From a checkpoint of a small multi-label audio tagger.
Model: 1.92M parameters, log mel input, activation geglu, layers 6, width 128.
Training: adamw at rate 0.0027, 13100 steps, batches of 256.
Data: 78125 training examples, 42.9 epochs.
Rows from block 2, named by matrix and row number. Rows with one number belong to one attention dimension. Each number is 128 + 32 x the weight over its row's rms, rounded and kept within 0 to 255. All counts start at 0. After the name is the row's rms in percent of the matrix's.
# v: attention value (model.blocks.2.attn.v.weight, 128x128), inputs 0-127
# proj: attention output (model.blocks.2.attn.proj.weight, 128x128, transposed), outputs 0-127
v.55 104 [124 179  94 137 131 174  97 134 148  88 131 116 175 142 168 207  98 186 144 104 106 118 144 117 114 122 131  75 135 154 143 111 128 127 166 103 120 127 133 102 148 130 112  91 111  64 115 139 104 155  96 188 134  86 154 191 109 169 121 166 131 141 145 140 181 135 124 105 184 121 105 195 145 188 133 114  90  69  72 106  87 116 180 154  90 146 135 134 166 117  95 116 132 143 112 145  42 125 139 103 121 129 153 179  84  92 149 147 134 153  79 145  63 137 115 107  75 101 136 124 113  71  50 136 106 124  75 110]
v.56 083 [107 144 153 123 114 104 130  77  67 105 100 173 154  30 139 120 155 106 114 138 149 145 178 123 163 112 114  97 167 160  95 134 184 132  69 129  95  99 102 130 132 129 130 170 106 122  64 100 119 129 154 149 151 166 121 127 175 122 192  77 144  66 108  81 154 125  83 128 132 145  90 101 133  77 128  97  80 132 132  70 178  90 171  78 164 104 102  90  75 165 143 124 163 150  70  79  71 122  84 110 112 128 121 185  96 111 110 121 169 112 101 117 137  97  71 159 131 148 164 102 121 159 156 112 122 139 123 129]
v.57 099 [100 100 162 142 121 141 162 146 124 126 134 137 117 105 125 181 127 127 121 126 164 115 121 146 197 139 100 133 173 131 125 130 116  99 173 155 114 118 139 154  77  87 151 148  92  73  85 204 172 117 169 186 175 198 135  54 154 124 142 175 163 161 145 116 148 100 176 159 111 174 123 132 130  97 158  64  94 104  93  86 189 103 123 104  97 114 151 133 114 137 157 173 165 114 122  90 135  81 114 113 115 100  70  77 144 115 122 124 154 101 148  82 133  79 108 202 114  82 102 132 155 137 135 194  81 171 100 121]
v.58 104 [ 62 125 130 173 135  41  86  91 119 163 110 138  93 114 136  90 136  66  86 123 108 104 103 134 184 100  62 137 118  93 132 130 105 159  80 126  73 138 117 116  94 147 121 159 123 140 128  34 108  82 155  91 110  86 124 114 123  81  99  98  98 160 117 206  88 115 116 106  71 100 137  92  95 113 116 163  93 122 173 171 145 161 168 164 157 154 116 129  87 156 133  96 103 119 134  91 198 109  89 158 127 139  86 101 122 144 102 127 144 140 119 118 129 126 165  65 176 167 162 158 113 149 157 169 137 102 114 135]
v.59 097 [150  92 154  94 121 139 140 188 132 127 156  76 108 166 146 181 119 181 187 129 172 123 112  93 141 165 146 124 100 125 172  95 117 109 158 174  92 137 151 126  99  82 149 161 155 149 185 150 123  87  96 136 154 136 141 124 120 108  66 196 114 188 140  74 180  59  99 107 126 141  81  85 110 140  86  66 156  85 127  81 142 131 126  94 137 147 136 133 141 124 110 197 120 130 189 205 156 159  90 107  72 123 159 115 188 122 146 157 115 167 181  72 139 132 147 148 112  92  99 123 141 109 130 107 137 133 133 134]
v.60 108 [106  97  81 128 144  97  65  94 148 124 131  86 123 136 133 115  87 104  52  93  69  76 163 131  98 107 101 107 127  76 137 144 129 146  87 120 124 147 113 128 122 135  93 118  82 154 117  43 101 114 112  91  94  76 159 129 135  68 130 103 105  84 133 159 148 127  69 110  76  87 153 125 158  74 158 151 128 117 191 209 116 164 146 165 122 137 103 147 111 103 114 136 135 100 164  96 135  85 131 161 203 167 151 117  97 157 111 120 103 106  89 161 165 116 114  57 137 134 171 185 152 136 139  69 126 105 113 141]
v.61 109 [ 95  19 162 183 129 149 111 170 158  99 137  92  91 135 108 123  97 105 109 161 186  69  61 127 136 140 101 101 103  81 119 107  76 158  86 146  97 119 165 133 136 127  95  80 143 122 167 159 118 140  84 106  98 127 107  69 108 135  87 147 121 152 105 104  95 103 145 145  68 180 153 168 173 160 112 164 155 159 102 123 105  67 144 115 112 173 118 145  67 125 157 202 122 128  89 150 182 113 117 127 135 162 111  81 232 138 135 127 162 127 159 105 134 137 139 151 134 147 116 146 146 119 149 139 146 136 151 122]
v.62 097 [155 140  98  87 147  85 187 118 140 153 108 156  87  48  62 169 129 110 107 131 149 160 173 146 169 133 133 122 163 144 113 120 168 153 123 101  99  80 134 146 141 114 114 122 124  86  82 138 112  97 181 135 120 132 113 161 161  96 172 119 126  58 125 107 106 145  82 132  93 131 130 139 142 166 181 106 112 176 114 118 163 117 103  30 127  62 133  81 186 169  94 170 154 138 134  96 160 115 132  96 132 106 206 126  81  93 143 163 111 130 142 159 169 128 111 213 127 143 121 106  96 176  86 101 139 110 137 154]
v.63 093 [134 118 180 104 104 131 114 187 113  86 106 132  95  95 121  87 110  71 135 140 164 149  95 175 186 205 119 133 200 119 124 117  94 163 140 130  79 117 160 133 117 110 144 219 131 156 137 150 157 113 140 102 165 117 126 156 168 148  91 106 149 134  88 128  98 163 145 145 113 166 188 166 173 137 194 122 135 146 103  71 210  83 143 103 123 152 166 109 149 154 160 140 145 155 160 150 157 168 149 113 125  79  96  39 152 124 105 165 142 112 160  86 126 105 121 165 115  90  89  98 161 110 121 156 138 110 161 121]
v.64 093 [124  86 139 129 114  96  87 108 118 159 171 101 111 167 107 133 126 129 115 133 111 106 102 144 123 121 133 112 150 105 149  85 163 111 142 143 101 110  81 118  85 155 162 146 166 105  96 126 148 126 144 124  96 137 118  33 115 113 137 130 153 115 167  97 196  62 178 113  85  99 139 126 173  72 164 105 163 125 150  65 151  77 124 165  27 106 150 158  91 138 182 148 144 108 105 105 135  54 159 142 157  73 127 118  94 166 142 159 162  71 134 126 157  69 157 164 146 107 110 202 151 160 180 115 101 126 124 147]
v.65 082 [129 160  76 101 105 118 112 144 126 140 156 107 143  79 118  66 171 136 147 141  81 177 159 129 110 110 165 154 107 140 116 128 123 177  92 185 141 125  76 111 127 142 189 229 109 168 146 183 102  62 113 109 162 168 122 104 104 130 133  91 106 128  69 120 154 188 155 144 138 144 193 106 120 152 126  98 189 167 166  89  99 161 137  95 135 139 115 112 147 103 189 163 138 133 130 111 122 178 177 110  93  81 149 143 112 113 104 142 132 110 147  71 121 182  91 136  78 168 150  63 145 139 136 143 123 137 161  85]
v.66 105 [116 225  97 117 101 138 154 115 162 149 100 108 129  76  99 101 181 171 162 122 129 189 112 137  90  81 136 152 111 155  89 166 111 148  88 173 150 186 136 153 149 129 140 161 119 159 163 119 152 145  71 107 161 161 100 140 129 170 124 141 143  81 117 138  66 130 167 174 174 144 149 134 110 118  84 179 186 118 160 133  60 128 114 144 106 148 130 129 137 111 143 125 128 169 145  67 112 176 158 130  75 122 156  91 127 104 128  88  79 127 140 142 116 173 100 110 155 180 181  45 116  89 137 165 150 161 103  93]
v.67 092 [149 115 121 105 167  74  92 144  88 169 113 124 159  94 126 154 123 134 122 144 113 127 166 132 135 136 150 132 144 102 137  68 144  78 152 117  95  70  95 154 100 145 199 179 143 184 106 145 133  63 135 102 153 107 161  51 170 122 114  48 140 141 105  90 185 114 122  73 111  87 146 105  75  91  65 100  74 116 130  93 149  76 171  73 108  83 139  83 156 134 142 129 127 105 152 136 146 129 120  64 123 132 121  88  99 114 126 144 127  65 143 100  96 151 120 126 132 131 120 133 168 139  87  75 137 100 200 120]
proj.55 112 [ 71 109 189 131 142  37 157  87 132 140 113  97 126 144 119  47 149 137 125  96 186 178 117 146 173 132 132 162 117 116 124 119 133 124  92 142 141 125 146 108 142 130 152 154 145 204 102 137 130  86 130  78 163 152 106  73 110 114 111  98 139 107 106 117 148  99 159 142  69 151 118 109 105 128  70 193 164 145 189 158 149 147  83  78 169 139 147 118 104 156 160 157  96 161 153 130 222 177 110 135 159 145 115 130 150 158 126 138 161 123 180 129 162 135 145 141 150 122 145 133 102 207 153 143 146 173  72  97]
proj.56 086 [127 106 155 136 196 131 155 168 123 168 167 125 162 118 139 161 119  78 125 171 149 153  93 157 128  99 115  78 142 114 112 142 179 122 137 136 111 103 144 113  84 134 118  87 117 128  99  82 137 188 155 123 153  74 106 232 135 162 151 112 145 170 133 151  73 137 134 134 140 119 112 185  84 152  88 151 114 119  70  72  83 155 152 198 155 173 108 118 143 140 107 140 119 146  99 163 154 112 164 135 124  97 109 133 130  74  92 149 188 117 144 130 130 146 196 174 104 114 128 165 182 131  83 125 120  59  64 170]
proj.57 097 [150 189 101 169 202 107 143 143 124 127 155  87 120 114 129 113 133  44 139 129 114 110 137 148  80 118 167 151  95 122 121 164  93 137 130 113 119 116 161  67  82 155 128 116 111 167 159  48 113 160 134  71 150  97 127 202 122 131 121 104 110 154 146 114  63 122  67 142 187 142 140 111 141 141 108 193 167 113 141 121 114 120 147 103 122 152 123  98 174 158 139 165 164  81  72 117 143 148 191 114 103 123 126 141 176 135 152 158 113 133 115 142 162 148 186  82 208 156 125 158 109 162 166 117 148  56 111 151]
proj.58 104 [139 147 102 120  95 208 118 189 121 102 167 128 116 130  86 194 135 148 129 132 130 169 148 120 129 124 151 114 157 143 134 160 159  43 168 121 131 119 123 147 154  81  91 104 160  88 124 142 146 158 125 177 135 151 121 167 116 124 167 136 124 107 112  94 112 100 165 106 206 153  82 180 137 114 122 100 125 126  65  73 143 150 105 154  86  74 125 138 122 194 117 108 121 140 126 120  58 149 129 145 109 122 120 138 102 120  79  41 149 130 128 130 125 127  87 202 143 128 123  84 133 119 132 149 113 107 244 168]
proj.59 095 [218 198  78  95 148 176 126 126 118 155 108 111 101 148 134 144 126 141 129  99  91  77 112 148 119 148 135 130 128 137 129 122  54 150 131 116 118 155  97 105  86 159 113  96 112 169 133 123  99  55 142 142 195 136 153 127 131 166  90 152 106 109  98 137  59 131 148 131 155 147 200 133 135  90 132 112 141 132 137 203 129  88 126 121 134 111 136 140  98  86 142 145 121 116  93 105 165 163 230 139 142  93 174 169 140 124 160 141 142 124 119 127 138 113 118  41 171 127 107 166  35 145 144 160 160 171 136 122]
proj.60 113 [126  79 140 129  64 129  96 143 147 123 137 140 134 130  81 166 128 139 125 147 111 162  87  93 131 156 103 149 140 136 153 122 145  81 149 134 129 144 124 114 142  85 164 139 155  90 145 151 143 113 136 164 111 147 131  98 121 143 157 139 149 123 137 150 133 117 189 112 107 154 126 170 148 143 128 102 103 130 106 105 145 163  52 179  93 119 116 146 104 174 120 125 100 143 167 137  46 195 174 149  58 107 122 105  53 163  58  90 167 135 129 102  82 100 178 190  99  65 107  96 104  76 113 157  71 102 221  95]
proj.61 102 [190 221  56  98  80 135 136 145  98 146 166 130 125 138  54 122 144 119 169 147 124 133 150 127 140 135 147 135 152 110 109 142 129  59 112 121 112 203  92 164 156 103 147 193 143 150 114 113 114  63 130 132 103  96 159 142 141 132 110 133 104 145 123 141 104 123  88  92 183  98 191  90 121 161 146  87  84 105 142 120 125 148 150 174 118  36 123  97 148 101 105  49 140  89 174 116  77 121 125 122 130 147 125 107  87 164 124 160 115 118 137 117 168 155  95  87 164 143 143 106  80 141 145 115 147 201 125 113]
proj.62 098 [171  95 131 184 187 181 133 133 133 161 155 168 137 136 215 151 132 120 136 166  67 113 117 138 106 134  92  89 120 100 101 169 130 120 128 156 124 137 145 120  94 155 152 107  77 169 144 115 106 186 138  58 112  83 161 138 125 141 157  72  72 180 128 139 158 143 148 157  89 110 119  81  91 118 111 143 127 108  98  86  47 108 126 187 129 196 143 123 125  95 160 120 144 155 135 105 114 129 154 135  76 125 143 116 198  92 102 159  99 126 149 106 149 164 169 126  94 136 117 168 155  72 111 140  76 137  93 195]
proj.63 089 [140 147  80 192 160 130 166 180  91 107 210 131 138 118 119 143 127 110 135 153 107  71 153 144  96 148 177 140  78 164 120 167 109  93 137 131 129 157 157 147  90 131  90  49 101 111 167 119  98 146 103 126  87 115 116 145 137 151 180 174  99 169 154  59  91 145  82 137 117 193  91  95 100 133  87 133 112 146 144  82  68  89 136 171 169  90 123  92 143  84 114  88 119 109  85 102 153 101 116 112 126 168 143 155 172 131 185 123 117 132 143 100 190 150 101 120 149 176 129 136  97 153 131 124 157 159  87 191]
proj.64 083 [ 75 169 120 100 127 128 141 107 174 160 109 137 112 113 185  60 156 202 104 135  94 101  61 108 165 174 156 162 180 147  98 166  97 117 154 126 125 116 174 149 113  99 191 111 133 124 133 149 132 137 120 112 178 108  79 105 131 132 131  86 124 147  82 162  81 115 134 100  68  66 156 153 184 120 115 130 109 131 152 145 103 169 159  81 137 147 139 151 149 129  97 215  93 134 146 131 161 135 117 117 115 119 109  86 125 108 132 134 132  94 122 141 184 201 138 117 137  99 111  42 140 112 109  60 109 132  76 168]
proj.65 075 [ 97  86 107  85 175 134 122 186  85 141 139  91 153 129 110 226 116  97 137 154 143  69 109 149 147 120 140 143 125 131 114 107 129 123 163 127 121 133 161 172 151 105 117  91 119 138 126  65 139 159  92 167 133 128 152 139 114 144 184 170 158 124 126  91 105 113 116 145 150 165 103 171 113 134 148  98 101 143 196 117 136 114 101 121  92 161 122  73  78 203  24 142  95 108  61 107 135 107 161 108 152  77 134 169 115 120 122  82 138 125 152 107 113 128 102 139 127  76 149 140  95 102  41  94  92 152 185 144]
proj.66 106 [115 103  98 166 173 101 105 195  86 123 172 132 139 135 166 162 123  90 118 125 114 105 157 149 108  99 159 156 110 111 136 145 141 108 168  71 125 103 130 124 130  85  93  98 118 135  77  77 133 138 128 186 111 122 159 158 119 122 128 117 193 147 135  62 142 115 128 111 147 144  82 203 148 109 143  91 113 111  91 138 134 128 124 141  86 150 147 130 112 164 112 103 129  72  89 110 114 119 144 128 121  93 164 138 117 176 112 101 111 123 139 110 116 110 121  81 122  49  92 201  51 142  55 110  73 147 245 115]
proj.67 088 [141 136 157  96 107 186 130 111 150  94 155  76 144 156 137 156 138 136 131 101 126  39 113 110 140 129 124  48 104  96  98 120  96  83 120 157 110 169 127 179 122 134 218 113 121 111 125 139 176 153 114 127 104 149 125 114 108 125 199 200  71 134 148 148  92 122 121 170 123 159 141 119  96 107 112 127 233 108 180 108 144 190 111 133  89 121 146  99 121 174  87 155 102 123  89  89 132  99 155 138 139 108 125  83  91 104 135 123 132 134  84 135 131 119 107 180 118 150 123  87 110  80  97 129 159 184  66 165]